From a checkpoint of a small contrastive image-text model.
Model: 48-pixel images, encoder arch vit, encoder norm layernorm, encoder moe top_k, encoder layers 8, text encoder width 192, text encoder activation gelu.
Training: 10900 steps, batches of 256.
Data: trained on rendered rooms with furniture, 36250 training examples, 77.0 epochs.
Rows from block 4 of the image encoder of a small contrastive image-text model, named by matrix and row number. Rows with one number belong to one neuron. Each number is 128 + 32 x the weight over its row's rms, rounded and kept within 0 to 255. All counts start at 0. Numbers have three digits each.
Before each neuron's rows are labels from the 100 images, of 14848, where the neuron reaches its highest value: "colour at peak" is the nearest of a few named colours to the mean colour under the peak. Only what is clearly more common there than usual is listed. The data: rendered rooms with furniture.
# fc1: MLP up (encoder.blocks.4.mlp.fc1.weight, 768x192), inputs 0-191
# fc2: MLP down (encoder.blocks.4.mlp.fc2.weight, 192x768, transposed), outputs 0-191

colour at peak: black
fc1.613:096060134160090095131110089130183159078145118112090149102157087116111190159139098205127087169087133140125119177111149174123094155159090120084125129148061088125133119161125100177160126085092096131115173147166116150177114174147131126073104094203117120152091166125186136097171082134152169155157109135139170115180121050122125076112128162125153071112154127104112099190096106148150143135130155106161211131182125146135119125061077144121083160096150117110096154165093128122117111129167170087116162081149159089108101178128112185085132128084106098130089098140172153140108120102136183101
fc2.613:071106060082171134157138149132095153171139083090143102188116090167145161100119157117147102151144102155127173110147135095162166093085158121134108099149157100089114174121170145140156192174063096158115101148093166138117096137133174091157132149072096091110128055140107140154072154101118153112112132116081130180122126159177099168148127069119102132163079128123155160066106186089151178172119139168163104149136071148128127155131120110066174115124109120129152129139139146109156094143057095110167179060193125119124193115108207121126129052147150073126127157120148167129115137082112147131

colour at peak: orange
fc1.571:112165139108106134085152102092164092102184094119116119163120153147089081180150171116161100163120173122120209118143126107079100097129120092120141148132133118111116096112159165209116167147088108073147141165084121186149033081118190147133101096127123084112134095123163099136095176139110143047122088115143154143146137128159122145108150188140079134121106131144101128137113139112059139058069186166140202089132134090162098165105128162135099113132174160115141213170097197134128092136155118139083134090115094113084162148173117138159133113106135115120081152137164155092123142114079088173
fc2.571:166091081087105120124110130140121075149089143128105097158170068082126098154147101150126142161123095107072122115124077187162182147165117104097048119084187115124175160112215168122139173134126102190111068073143129158095182149134128130079149199110154148109150112094107116153085164145073154121099127119106121119165155143149136123117130082151148131126151115099148149140140085187188124120117125084075074161126132099112106193122146114061154061156147131149153095137132124110113116103126177154148160112177125198144037150129129105104117124091113189147159149102137140164112128100155175077

colour at peak: green
fc1.713:129187119146123137124126111078092108099091090127079148174092120108157107128134129112105158158141122081144131157148155153121146128119143152112144123089098119117156185107174129146136115142138134133161139159052125168126145143144160176142107081242141140124142188117109113129141126118145108077183118119183047109112112099177099149100100114122112124163106063151164094130126137102115139121177147127176174085103095177231151193095114063140122099111104152126133067138102135166093124120112077147106111146110053152093041144147065155129171117180135190132129092128120203110160108107163135148
fc2.713:118156081173098131150155216159172133144072146163087104157118097153085085112157136128147173165182092173156150095090064151075092120171161144165100105081136174158130122079125092123084175073132095120124075080109168089141126117145100142148145106142139152108103140124144117151111063130142150151115108147109158166097145185088171117171151126128166103179109151110149128141128163145129116107071102143118060099199188126133144128115139147131154116100100181122166146146091087112149155067148194079151150106132130111129170182093104161133136105117067057137147056138096109132100152063172129133

colour at peak: black
fc1.680:120111145095093129150086134079113132164153118089112168137121152094160134116111143190066163070190117119067162157139166127149129129108111112144114112150127082136078143146133107114101171101111137158086096066124093170114171144090177136117112118192093115176218131113098106106138171101060053121118181144121028145115071136152157127103120141165084136098116070118160138147069195160173127121143172105118041135152156141133118138098121115126193155124155154134109131176131165205166086149154130125155111100118133157129144126189111109160141121072093149168145077080134126128124139110098132104
fc2.680:145087105107136077160159201087148111103077126140073106125166170084141106148129093123163093161098110210139103159135157150159118115128082115128138117181119192118113096114090152084190201097111123121132096089094106152106076102224165133117162119153102160151115116081068137186131117123151112214105199152119145133130145152199074155174112117120115162138128124048112089101125027124169108129113111103161073151189152125107110129101153113099087156176137154137125131124133156122135134133055124154143131126153152095130158174137115132140111096137127132147127135152111075134113148134080094168

colour at peak: orange
fc1.590:145154119137164107150154162156136103139114085110166095142087038150105104097184121134123158091097117108123098124058115105154165060110139159079165164133166130153110139118077108090121161118165196052076139107083067101124103150133170136176139122146104076074093159170161096185150147116172076127130134153131141109171146147122181156108127139147076152067164082098105159129161121105141131141140147105182143143115188123166130166114073122132089153123117117105161130118139086126141061150184108078127175117138143143133109103073081089139113091108198087155142187096180121149113167136072163126
fc2.590:106150115108113164114151114147099076156146176144166128119150141152144159182156098162100076115124112207092096111130088118119108117172148099141076111170090111109155155115102093141166120091136150165133173140165166158179098125110120100152102093159106122076248141074137152106124127172183131134141177135134108116101144169185110129120142133104172118148091150131132054123166138141151184130147068069147070122072095162151151111155191102134123146100158111066096186059134152088130091122120098176108143138110113147124141102136125137038092178095111097118142092128114177110124148152112054084

colour at peak: pink
fc1.503:161179167056126184167080169116095197112162139093125165143104101108109122108167068164149083151092123133127116140091154121171180085120090100131099077093187111131080138131168096143190100095137161133103159090111159191128162126125156162107105068166126138064108144105109075131124106182137059101135089116180080098134167188097093131160103165122154123127153119173127132231162157115148090151122103168129119097155185173140077108112116143085176110153136121115136109169098080082130112090132127134131156112138106110155130139109059128108122153141122155108100142143172158128105207101161148128
fc2.503:188144137071072080095161152136136126143118079088130159119093133084095160146151202122112059073069104112116112087095103142155110136144116098109157151146132087177158166101159101110149153044101142132171153132123093146156146183121128098089114099149183134129126149071135168124121170155151155189076120158152066157137076122190135123132148118138111181094149097102121130053149109127160125138118085185112095125136123119138182098167111207125150121151101170078192118122110105163124133115092180152163106126091078115139159081173153128101122070116170098146163111091160131155145178123100079167

colour at peak: blue
fc1.247:129126094101095094070136101118105130135110172150127124081157072124100137093164124106125157146116117099126116144173155161130105097097095124103142132134142122149128078153126152149114156145108195144058106143105133171072067205116139190099085152183119136141089067119200129137151132137127092148116199141104111142157067122163134052095192146161130116123124119138101103161149104122088077126113134122098195099143135136176098140069131207081115100115157157137149136111129090117112126099115162163167222137120146101122122148094152168141093229157148180148137067086120113135180169119099159103
fc2.247:082143106166114149179161138112097098115098048123131123088132118096074126101136147095120162118081130123137060145133170116078113141113128115116123130105069144116155102107154081152182121101117129091124116136116108184106113109145146172105110142162182127175104129138139166132118106167142094088126159171121154151164110223113169153108143165098154092171165140120110091153176089100139172138122107156100190108090114142094109101083053166163163117094124123155120076177192114114067140159203183100152163171125130102146120090130102202064118109148140060121199153134144106151197117091164125125

colour at peak: yellow
fc1.435:166144179172081129163119156107136106092159117134135129143148038151205102108133117084090176137118135157115153093142195120126157135113155158117081180178115118111129098122115086164138180146152115163114110082159175086102079151090132117170069089160114188181165142143195068117145101100159036088157165097168169062159132099147168121138109165102110102148108145099105175083134119142098143117125124101141142126103118162117063125149152124131077174095184177107102155129127121141103098186110111116138098070108077139079115100118139160177137117095164146130121102129155133186141166135092092081
fc2.435:078125128083127123148119091124106134123123149124092099136086138113159159151125111114076113171171159080112142125096156036173092066150107140110115123123066195106149096146127140132131123154180088113123172137134163121147129177097068111108096158143119137089144142143094175104125063121147113104066149170183127108097121116143143131193127129152126173139150125146108094148119138187118150093089148127128075151089070124142092151117129151150188099079139159097109199104090099151203216074130135116086160156172213113172118103106150124109188119148097134185118170157156135081198110145111102126

colour at peak: white; pink
fc1.541:160138143076159148108151101137117112128115122184103169105116113163090129065108166116090086152191105108173181132113173119120195125117146173124119152105068100173152073100103147154065179125102155154170139213127140101062092130136129101092144086089165056128112143164107115161128127123143087174171130134146135130095091125100083168206131111111112076103190160166058132163171130130182151153082126164133134166129140189119086115149130117066114139134154105121094095112105104155145147153127126131132169128152144108148148138155125120098170102097133080157065149077139115138165031124119106173
fc2.541:111140149135091136173131117175098127126154152112094170199110120131128126072141143123100131077144110123149141090131113207147111079196141102181166151139136120173137070116134159054135150131126140152064126053104087117147079125097126069143187104091122187139115080163157092209171165131071119176113117117107188111164137130094085164106198138167162157166105145100154049172065138134106131154107160137112175131148107101089133098045076084121155111066129129092091124127128125174117160163091161154161135171134120125123125121104090069141165141098121126115145107134163110129120126154130137136

colour at peak: yellow
fc1.63:178126150206198121117140134125104095138165182156133092080169060190129086064149089118086163154080099126139191095096123149115181158129179102138112129142098115191152133102087111127140152112151123132057170165181116144123172109159159108155148107127086150190180075156109115083134162129188114122134107124133130102118116121139110123114125146100125083136141139103102099075123139129120086114122069145108089169112150164124047111184112129168116164050142141110100133141075107110124139154135059095164122117118119154103145148092128118184152164101160134209174132141152118160094187096111077147
fc2.63:103145130108118177166139100106146135150133081109169093112120123141200117167202133103077071100162145137128148108121118111141068069116118073126124141131096137082122103067108092117170137139173085162135096147116143120174119193081133091126062091189119151095123135104078152074180099091093132104054138071128140129210134158191128126130106116108155130144134083141143208130129135201116198129117124173151109112126110098141110130104121142140142148136145121111120156160175096150182167122097137071132053157172193158149082143153130112093137183114109187092170131150113104128109122170147102148

colour at peak: yellow
fc1.358:149135081110156170116128144060102162149100119091135129120164124133111095105137174129120142085101132053103071161090164141167098119076096088074120136104115171156136129125117049109167156176107076158158187123108065143152148133118138110139142132104123152112136126139185114071074035114161101148111163112148210090111127122130178168096091134107145093115155060151080127131195137160176109144132079145117138196109122125138123109176100107169105168197147040154102135142176132149154089113093106117193151150121146145171128123146071127099101138124154166147108118150095167140116132172112098158
fc2.358:138114149100152175088051102075158134075114152146120114138115124104120143174141149132142107104134119171093108118117139156124111153109171125131135188143165100154086141123133065107157120125152123197132138140083105156132168227093126125087105137141079057075106123195190135096155127162118161183152119159135146117112150077142113143110078140102095116165142136187136178138117141165137077098196092144068150126108123116125148135106184080095043132110114201146168102157104176087135098137157085136116162074082200119125133110119145211127137073111133124135124087161138134120106096147126138064

colour at peak: pink
fc1.736:067134087121178113206172108096116152131212095154097110098132167119190141097069130162140117124113127120117137083113120111113148136083122105137122152144126086146093148095106127118139103118103160148168101161102111134147114097172119188084111209138075123100186147129122127116119179135108176131199134104153119103145138127099127118096096086100078121124092121069091092122133100147125157078129097164123155087076103137174121196151136061084137102165121144176119132133091113103144125140132067141103189156078155101110145107141132142134137139117194051168168201183105125205124158115198095114
fc2.736:108133115176155167107108109150105116143133151140125167162105208089094073113110110135152177133076176111115126114143082167098048095166130164122168115129133141147125125112105120129222127105130133162128140107147117141189094115165151210144065128128117155142168127108150107061108146113137087149132085130119187112104151134124161138102119135133158115135101149098140158129181129125120045163144174076072172064158143063033125134131153094164109132179114074088141147111163105103140176126129102094119124194100152102106089115129021117108186124100141118112127116110145133144161150139131172181

colour at peak: blue
fc1.116:110126167080125144099140152141174194124116127105165141119132178155161115113104089109129224153099131156085103153200188164130086085152152120087110142168137112123061120123103116120105073113098131128087137150135119171022092166123125133121129151158086128137104133099194148106151161158145123207121133152123116128069155120167138054141202164153094160117077135091106110132144142110088111110073115093109203090121094099088107088123172136117143092125136128151149171073132195057176108088125142135121176133127148130137086120129153156128125187112152168139158136100130181127143146113080096093
fc2.116:101150052114134141152128155116112073119196147145103079100076123144144093129137147169146135126159124144111086166094156118153106165138119114167146108114136106156185060118120094136201066098096173127120113152141078159157178095104131104098110174138102159132121123176156065131182102157148084102163147131127129151112075131122075146093173103109134100213132118116189078124155075110155166132112163168132174164087209146185104129147118155157108115124076152126127089136225098098099081145155149099104157164147118179102118062119098138179106161154148090125151117121131116096136061126103108155

colour at peak: white
fc1.376:171161136130086152088124163136116113116108170156072170134166125116142115114103126153111046109096157124157094157127098168165126145115097091128089126152126165140148091138128105133138110102080203145125112094138132170167148128225150086162094083157124107117111114079113079125170153185105134124097105127143115068142141192138119110137149178058143097134137075105128154143147176116093092183111116205127100139089120127139140110054173112108090124091131107122139145152027106131128114095108054163184162101141152167158071158166179130158128164118064186156117121145136170140146145070112150157
fc2.376:134105082115116143130115126159157160116118130084064171123121116107167180034144149141117089196132093101124154125107114141099107104089134112133141108118163099142150145079165164106170175108096182115209126145118137168096083136142114100140151100105135146123148142156063170135102120091096158130163096110155129127091084081146140147117173064186142172099122138150144164144155147115162159194117158148156148118124105117107116139161181197102160025089044098126186084152113110165133082106144130080084083168135090129070099164122108118080146155159102115182128140127166120159119099160132128061

colour at peak: green
fc1.419:125108053080127170171156122123143150088086116170090115110129097084184173174133115124152125143151130124123112155142121141137133068104153168118159178180120167144119112147127144150188124106140116159117057139135153104122177090123155090108154137144127063102150141099094139148103084127179087103090048070116135109129123082111160162130087080135101119087135156185108157181166146151113154074087148145132129079150124067132082176112113173154126204163158074149117113115126091162153162077114155171083166198167119161162078098109111160181152100171126159163138144116124161119138060088116073117
fc2.419:153116205165150103117160106084156143176178164126104082114100188140068117077155181156104094166108099113145101135116146144119125138166079118148143087145085101100113131095110102139129128091215091126146133157144091141091078165087157157182093151103152150125084115153125098136176171152144135183136182167130215144147149114109085087084142161156096092145143164074169093145107092074194149092156134125124117154111133146078152129169152069118112116093129148104105152176071143056100120166164128116083121106102159076089151166104182133129163140176095112164127137136081118166112121127074111147

colour at peak: orange
fc1.740:100127155083129167157189100109189102167155079110150164138096070092152079142116178078165147184090160095109156130150156118165095122123168142131164103092151154136135141078132141091172161164185121130125182165102212161095058100192160139193164113116151104119163088129165159066126066139106174110151102163107134132146126077148088119140126133134112131106115132134093165089124128092191122109114122118113159085132183079151118174083150132087120120087104126172151089107117150114142146168160113183150109121128108106180116056189133121141104085080064099148151128111089130094102090145098148097
fc2.740:110121112107128124151134110203101193137128143142118116092143186075100161163097099193150122111092117087162159176132108130148177176118116111053097140127123108219144092092111120148154156055104142206147127120158114155086113122160189168103139113117092119118141180136135092200119089148142123167093137077084114115138152145105178154113077151166071139118077070112099116133156125129120105088149105095127133146131142089140128159123185108165139157165111082131136116082114108167180153169115100111132181200165119118134098122150175152050119131140150113144113124196053095139072151112110106118

colour at peak: brown
fc1.697:153091108131147136112136117133171132178110102131143187129080121122183136134065122124112079110149195137119121133192106155078109107192119163168093102134120139068108070130150135108145124094113152108097128168125116116095142111147113139103112151131132176048183168176129116099129195129075152149066091137123123109151095143119073063182116141113131117106182079171171194152143072119138113160135107211134137177106066116074106196112125161060162104109158153155149120149120101143106123132074090104154155138098085091099186170187142154088121094098140143185140104176118161140124144142119111136
fc2.697:167124062140135114142069130165131103124105178131120119058084121058129126134136125096130119113131077131146134199140110137130103159061119112142164093124102140108115180093127176109138109161138101163145186183133169089148094155121098163140120124100151129125154107145089128163117076162138155187124184111117194099137140112151088086081178129083111161136164119119108146139069146178197120094120185109125136167124155126194111165140071096152116159112159090089136117065108182094140120147171080104111183110191080208124118114136149105153112102115040141063114124135136114173077151117125146157

colour at peak: brown
fc1.278:151123119132175147130157107132147126134169107100095100114154161098113077116103112165093125128159103088154155134128147140120136140109163102110066119148119143082095167089123159198152078157101141136143099102161087160095119107100147096128155160114113132081095155127157163109135088139111138146162133157091049146162008161154115151117059135164118171111146092177091110139169100144165157147112156067083118079110166111169172154145154173153203107108103098132081147180175138159084127097135142128097084140097183160093140090196097125157065128119184128103119176117136163119092080079187137179
fc2.278:134123114110154101111150043144117210080143111111155119195139127095106184132161177125123137121174113144125159116137183130164157109112048197148114073153128144138126082167126125108071130102117102112129168132119136123168143079128174132145090172103157140133199106114137111066172121153119102135124143087172203110148151178135160154145130135093158165140086133089167083092131093174086169064105199160063069169062159105161156086144095105118104120111116118084180184092110159171129125114108125113148089084132133162093142091137126170108155159102080134156138093130127126093091112146130084140

colour at peak: black
fc1.424:151077123149084182136129149134163125082150150165140130166175126160162147200135109126177158153161136164138143147064144076169068142054181141188133159051132094171187125142119114197177137129151097142083149139117136164090139140070163137162131092098102075088095139126160146142118078137106214107127152118112131093108090140132102100112145130154120151173140083166111061159133086089204125092127116165147124137160116100108135128169072057156088132120105111087126124122080123110114110118131096147088112166125114131200115052125114192128093186110130124114088124148111160121090119127109122147
fc2.424:106102142146127170087116112129150138104133134129158110129094156138125141154088183128114117126110096146142111115096106126120121090142156139142155211093178157117115126134158141127145129173103089213130150086084107111154123165110077166123125108130104151088192114167150163115147031131135154147153079132079097118115104135096082097112158122162116155118071148142083096198089170136118089161152097098078154113134178067165114119136142088126118135126114138125102176154133116128176048179171127169120159093080106196171164163043089155184107155117100134172201078130136127081072105171095160122

colour at peak: grey
fc1.338:098126109151159178182124032084172106100147130168138161164130130112110154165153117066163169106154126099141190154089110130054183170108090115178031131111104107120116102107165138109151134176129129113153131148134140130079134149098132151139135110130138135159101123120157125110161148139171065144100078127104089124085103063164122144152140092071105137150191169134077178164159111172179151151097150142154171128121150141139115128122100133043132135144117081186094141067159145142087147131192088067141145112123116116154141112128156132124148097180136093126057122162076127103171106148087159075
fc2.338:130137145111123109165131194116036066101134147161112082156137143094128134056078105163079099110190073061139080099154177156211172112082132118092161150163139133135127103106160144078122112167133126127141148078165155157147135079173150124024113084093138112131143074176131097134141102108059120147115171161145141185133110100136088152146108150156140112152157147146167104199161135125091106166099096179146147151147109151146095143142140115162122114102139150106129127138088088143140159127110086163099156108136141086149177114054119099097139126089159139112115137106122068151200132154099133180

colour at peak: orange
fc1.721:114099123123139214145119125138079112067169114161133131164133111141116117141141169143091107135111114141092085048173192064173092119112104167151126130103120127129105150084088097138185139100120168170141058159078137094127146119124154123089158151104104117105081123192195109076105077159099105187167145096142158172107091134129103117082080107088107112081178144121129157136126091140143162144103083128130137183137093124141136171141137120101112128097138144076151114114125163187151151135132085118060165243078119137153097140102090094163105171124104100139171142138189112142133113139081173175
fc2.721:144089135157149174211149133112133134140105116120120090144072189159162143165121130162164141126141129108088139130109064164164103146089107112234130086159131122170128110183115150146106143168151146138151109107141104123114086131131109134155092130142102113186221116137095118149206130150174103148130131177102148110116106079098132153057095130147123113171115125194069090151130079151117078118163139098077162086119123073078189142085125120072141142159114053096139173130115127091140158121081129125107127140142102122190148054168100179109084129139115136155131065162081133115094154127104137161

colour at peak: yellow
fc1.298:199146155124093153163120128113104144073117105082163118104145107177158172152107175111135111145134134120159103130114100202064149089090125106131118128211178126096121095117147098085120116110173096200078120153153125136161099093121134098131100095119110137175117103104195087123140085163154026113139169143154142075133174161105159123149141136104135101112068144098116195105105171120185101168142169082130161177154166127065110129170140117162115107172141152104084144109125145121184124097109114054104116098123117154082096128144117200108174135142205113133160078106122105085117153133093101118
fc2.298:065151085096129110117128126140091140158173138124116115121119080118171121140110078140092177111140103127070175128134150136123130133090108116128124087158153156042137113151061184156120090116130118115146141169113163097130171156113091075109111148180140107134195162201077158057129111159120081108108124144119073087055090089136074163081099160173110186170149104088133087164124172108116131144153092136135103146145133148115086063134136153141137156120095134169147109123131085100175190098076136137151145115120146140172119151075153138198176133078104220134138127169149132151181137179095126129

colour at peak: grey
fc1.6:114126115119074137113130115143158098131111151160148165150125153168100146127119153117173123157132150109085083100158169073106141110178095164102081135104147109082127110145102127083118099139159143077129127126157137071148145111118107153142138125177092121152173146158143142141123127106054108164136183085150150108131105160059168094192122127175087163136128156154129171033095061131106164123142164114110078113133110142135142059081138161097099192076050157154130118127132155134136152066180199142157147065103107141122119108188139123155129171097102167148210173182108184147072147140089097122
fc2.6:132106084184143086106122140138116125135096112093106113130109157102094088166115109109163143110085090099121165106091095134087111094149161100153173164127115106191095165110200155176136203136112087240090157095109122138112141165091114139101092085170119172155114161079111106082144124147171136092139094110179132117117113076105106131122136190100148134125154121136153101141130230149126122138104097165127187128106118119138139134177191098144190109119150127108097141122103101128158090190167063121083103096147073163124094093156173122119158091142120156124112102172147107052153115195175148153

colour at peak: white
fc1.420:110097123116137152107150145049127123134129150150121142068121098121138141123120131168160087168175160070141145216097088131146164137142144024182149084198125132126176090169058130121130131135068132129176174137170124113173146174120167085118096162095114088071122128115137100132115169110180123186146135130112092086106093119149140084132145147112135125104104139146143166106175141149040100090125090149141139142085123121184110112132162166116131123126114094103078157140080167139129117043080123189110155139138119119183094100119124118172144166132123202148086135118121126101132167168069120188
fc2.420:127131110127041083124078146144140099150096133093080169156154061094121141088107116118142079159099147099133100071200071156152200136092118145119136149068074163129107089112133133111085120098111189164161169181083114145132148095139170138117160109125062132118102122171148100103149120127098154134150133208139121178149112135149132097088127170125110097107123115144126137160120150147142111160091161205191112116144068159177094077121180182082135126143105123186164109106103107150148076119159108127122123142125137165158092149119201126103109104133094097094212187130121116175094179124103143109

colour at peak: white
fc1.196:161127135166115065166098123081161099125067174146113126094125130116088117228128138175095102156078153074125100134116139103141140199111164158178100110181128107143180172077085153115081161143110128148168129094195143130111171201162150120111130090158143133082120162166138137089160086171127149127156090167089133102131102106171066093163076121123131079089138093099131170152119094123166173174096067105146120136115114132119081167094167098115101149119179106126126086115106084157158156107193118088107074085161140172105126129148178176128136106161107110115133079101150111118121131191127168152
fc2.196:145136105114164160145188125099090083123092122102173104172218094149149094092120108088136111102193108086105118092145160184068133139080165135100142130148131121110140105154151152100124095154128124153045098191111106145137093126101213134158148150130190093096106127132124109184164186090107146175123141113123127200151125148113098142125145104119124182170068136093168123158131189127111110139150148108117148150171095124136158106131159152104171079082113079119223127076109149126137111139130119138166149109147121098107108154177085123129054115136162101104092130132146116187055116048112131115

colour at peak: grey
fc1.370:057120132112125160109144134120123127165109169182186166111149120156208139108125116126111130153141077127125141136124095148144099151161165114160128077155102052170129137110129120078125158036140148127154108163118060136119113085080100143061180086065156134142151120088140116128159134135127164206072101139141223124163128087132108117167133149094184095146143095154108159084189130129143161137106105126087106143123098115061142125130135151159118158082116123160142102137098127191117090084098076149195150162169114130181138107141134101083058115164113121195137077113095115152113111130183118120
fc2.370:178112113143113124189141091145186120140093161056095095114164131110192062097144166092120092112100077129147150097089121131091107137094109135114170153137135167140127105152133100123157198131198109192094087149128098134103078199140124151182127150154153158150126119192094101101080142142071065088186160120133183125150109131135100123121149100094116134140185171077105111111111128145127114133082127103169076113150104149145155106084166113154202096127182166162092119115085091104105157134160160141159173165111153172094128098085132144109153113109107145162155125104186153080106148084145070071

colour at peak: black
fc1.15:155143121148158129132181088127097125126094107155085122131151136142127116094142104166111097163138106116120076136116151123106114114172113155112154172140050137150163099082184098179126132106159113120111139095146125130138151140130161138115134111036072124181055196100106095153098150109066093143169143058146185132195105144108091108112145113151136105179196076137104108101053193168108138148127120109140136091161125080173153104145181171123128134144102157082138110129094094094198132128152104163145112128054133144150125121194187145204123113152130143105149179121127077107106081153145084077
fc2.15:128126131096083126183112154109170176140103116119126090089098127108116103151082143123084101106109182184102146168163144152090069155118087125144100086194153126106142130163095111100108138141150112135109086117076107084057185139137183148131124162128131113077168081159148157151075149137112071159144103137076170179090129135110207181106134139120145157129097140125138142146147092098193133117141158133144107159141118129154133107055121073155177112117180155102097069092177095129132071159136068076136121121174166140103125148128084141125151092173116148126118139181083202172143191122081184159

colour at peak: blue
fc1.186:071139123096150142155154138113123151053075116089178129186158109141113193121123092066185142144130141096131119150121116113138147146121105160068129171170064149132187091101057113185107137165141123112163110143097134124170109047139146086118091154132074106111110100095128085124156096141159114156117162090116093140168084164149125142087186089106132166139138132092098145114099111129168087168143161118139176079150167157162167165127113135098152122143107122111146126153109170145132119131128142156104144127168100033168168119188104170130083106125090176127110112066106127173109207056167171151
fc2.186:138136127103186125100183130122076130163099167156106131147089184124159109065142150076154119084189190140125120135144163206149131153103115157123045176145164131151185155117112132145139180135125103160072127139116130096103111133103142137159192136148126116147096120134120122112122196131102144132103100152094086174076113118170158066155120159096123136065108129133101135163162147087099157112091077118113105115138088088096070073053110118088129078124113109138198152103193107168138121137095139129217138068115173172096130102104123091131132097139194162058122115124126125191143113138137128129

colour at peak: grey
fc1.375:114104118139137158106199117099145168175128104188117179064129162122160091151110158152178176095130126144120128040152135126136154173084085141118154169121132087126117110117107111095181121114140125138130149110158121065125192100142125124155147136110160103102175097097119123160165110149049155114106191121112167123117173153095167073111121130078141123154167119186143110051168096121175124081164067154156103082183082127130120162131071117127069143074146204132153169059132118145126129109076114102149217110091090132086125086165164122124093125130138146131103145142085152148161139110156137163
fc2.375:108156095129091057170106117075100106132104178164126148119154095086176123166128116149116125122158142253153138108109172124153131171175095104085120167130091184144154121129131140211133072071085141134091111139120126136131139178131103113065160134198173127071144179097092090065122145111154135134122142140123137118112125155141134135156099161065124137115170074173163089130089115129130058092087095096149168106102127149125145115119097154180203068150198121139137124148052120124164104135132168136093094133096122166120135147152155126173145132126169112061105118134097123168098136104143093108

colour at peak: green
fc1.30:100142143078064076112173103185077175167056085138128138129151130108170154081094101132137093099115147125151113129172137126142093174126123075089138127136109154187117123127140134164068142209131154153147142108150122126120114062128173117116163174085065143158094078162134125119092141182070120145162099120098096130129116074102129165120115166189125126126157181114173074104096171095182145093096134111143154201105181112169110127129117159079106164110081187200131159137127096102166114124070124100124124136122113122114123128196138077163096169114159143104174125157112123097130114150198108162
fc2.30:101124135122087058154141054108151106149126115147116163133132075134041159143137129111149137124174132101128205119133130112136100107130172169127148149147140154079125131115120152148162164088165085094119112105126104139133193095141084201123098081150138142077169169100150158104116197138126167097129195116128068194161087092116160139105191120102157127125113058120097154077179087092121121143161105144118101110162111116078168128129126193140148206115127103114094082088154132114047164116127098137154146172139175156122144149105123177130076152090115132088144166154150114113095086148062127173

colour at peak: black; green
fc1.115:221103116106093107070134091087110181088177069187137106087159125124120147145133109124147129123101090135168120179116137125121143161134124131141137092145126140177126062130066129127162146112186057106073078076109140073119201135132122107133165157113179076141113134151123175122095137128105119118123086181152209123147153149096118114153154125111142120077096109169103118124173129123153125158165124164132210080143158168099150073089139110082114156134111147114149145127112123152127108132167121138144138088108054167118144139123119082145104143122079148107157186200128090141087161110063217147
fc2.115:127114143169071161149155216131127145197106118182116124216101089075116141098081119123178094134137144089100156076120109062146125143143157133197070125135154174111128176119135140128145129140114090149167087152127111189149111112163090090140090089082157103175131157096116074125138200136115167192091156112133134091106125106098162151111105106095158145178171084147084090104126104147120146122097152096165133121141146081123119087134153150113093104138151114104118106051147107136113080138124154090184157144139168052157113055121139107110131194144170136187148121153170154120076167127129120099

colour at peak: black
fc1.433:108147136158090145138060108154150156171153120112084121126122166141153109155092132159153060140166077100087118178110108118110103118171064139070112138127129145106149110110104177102171108123098099182113108145226146127161156077101112112067165122154124086139186127121122149148141149152105120149152117151096132143136111138098176084145110112133159100085099159154158140166114159079151111195095098148096045163141139119133104162117076053106106180154176165110181154204144159129185172140108058167137094143093155184082096147111098101174097144100137176126111092142094094091124160116088121140
fc2.433:094122151114108060105117156131145107086122166131140153102099137097200094132144108113116150114118098123168119077177115143092136125159063161123145136179200133165165123158081206113093115103118168148097154064141125151086133143079176151162146090160113079129122171074130107113132153148146121119163148101201115102115103174109137196170178163108119153134083164117103096115110172092190162124077118102194068142197149124129101133097101097174112128167161059110111100088104105091178127168082129126133104177161094136140165113105132110058171154136122075115076131158127110086154161136106107133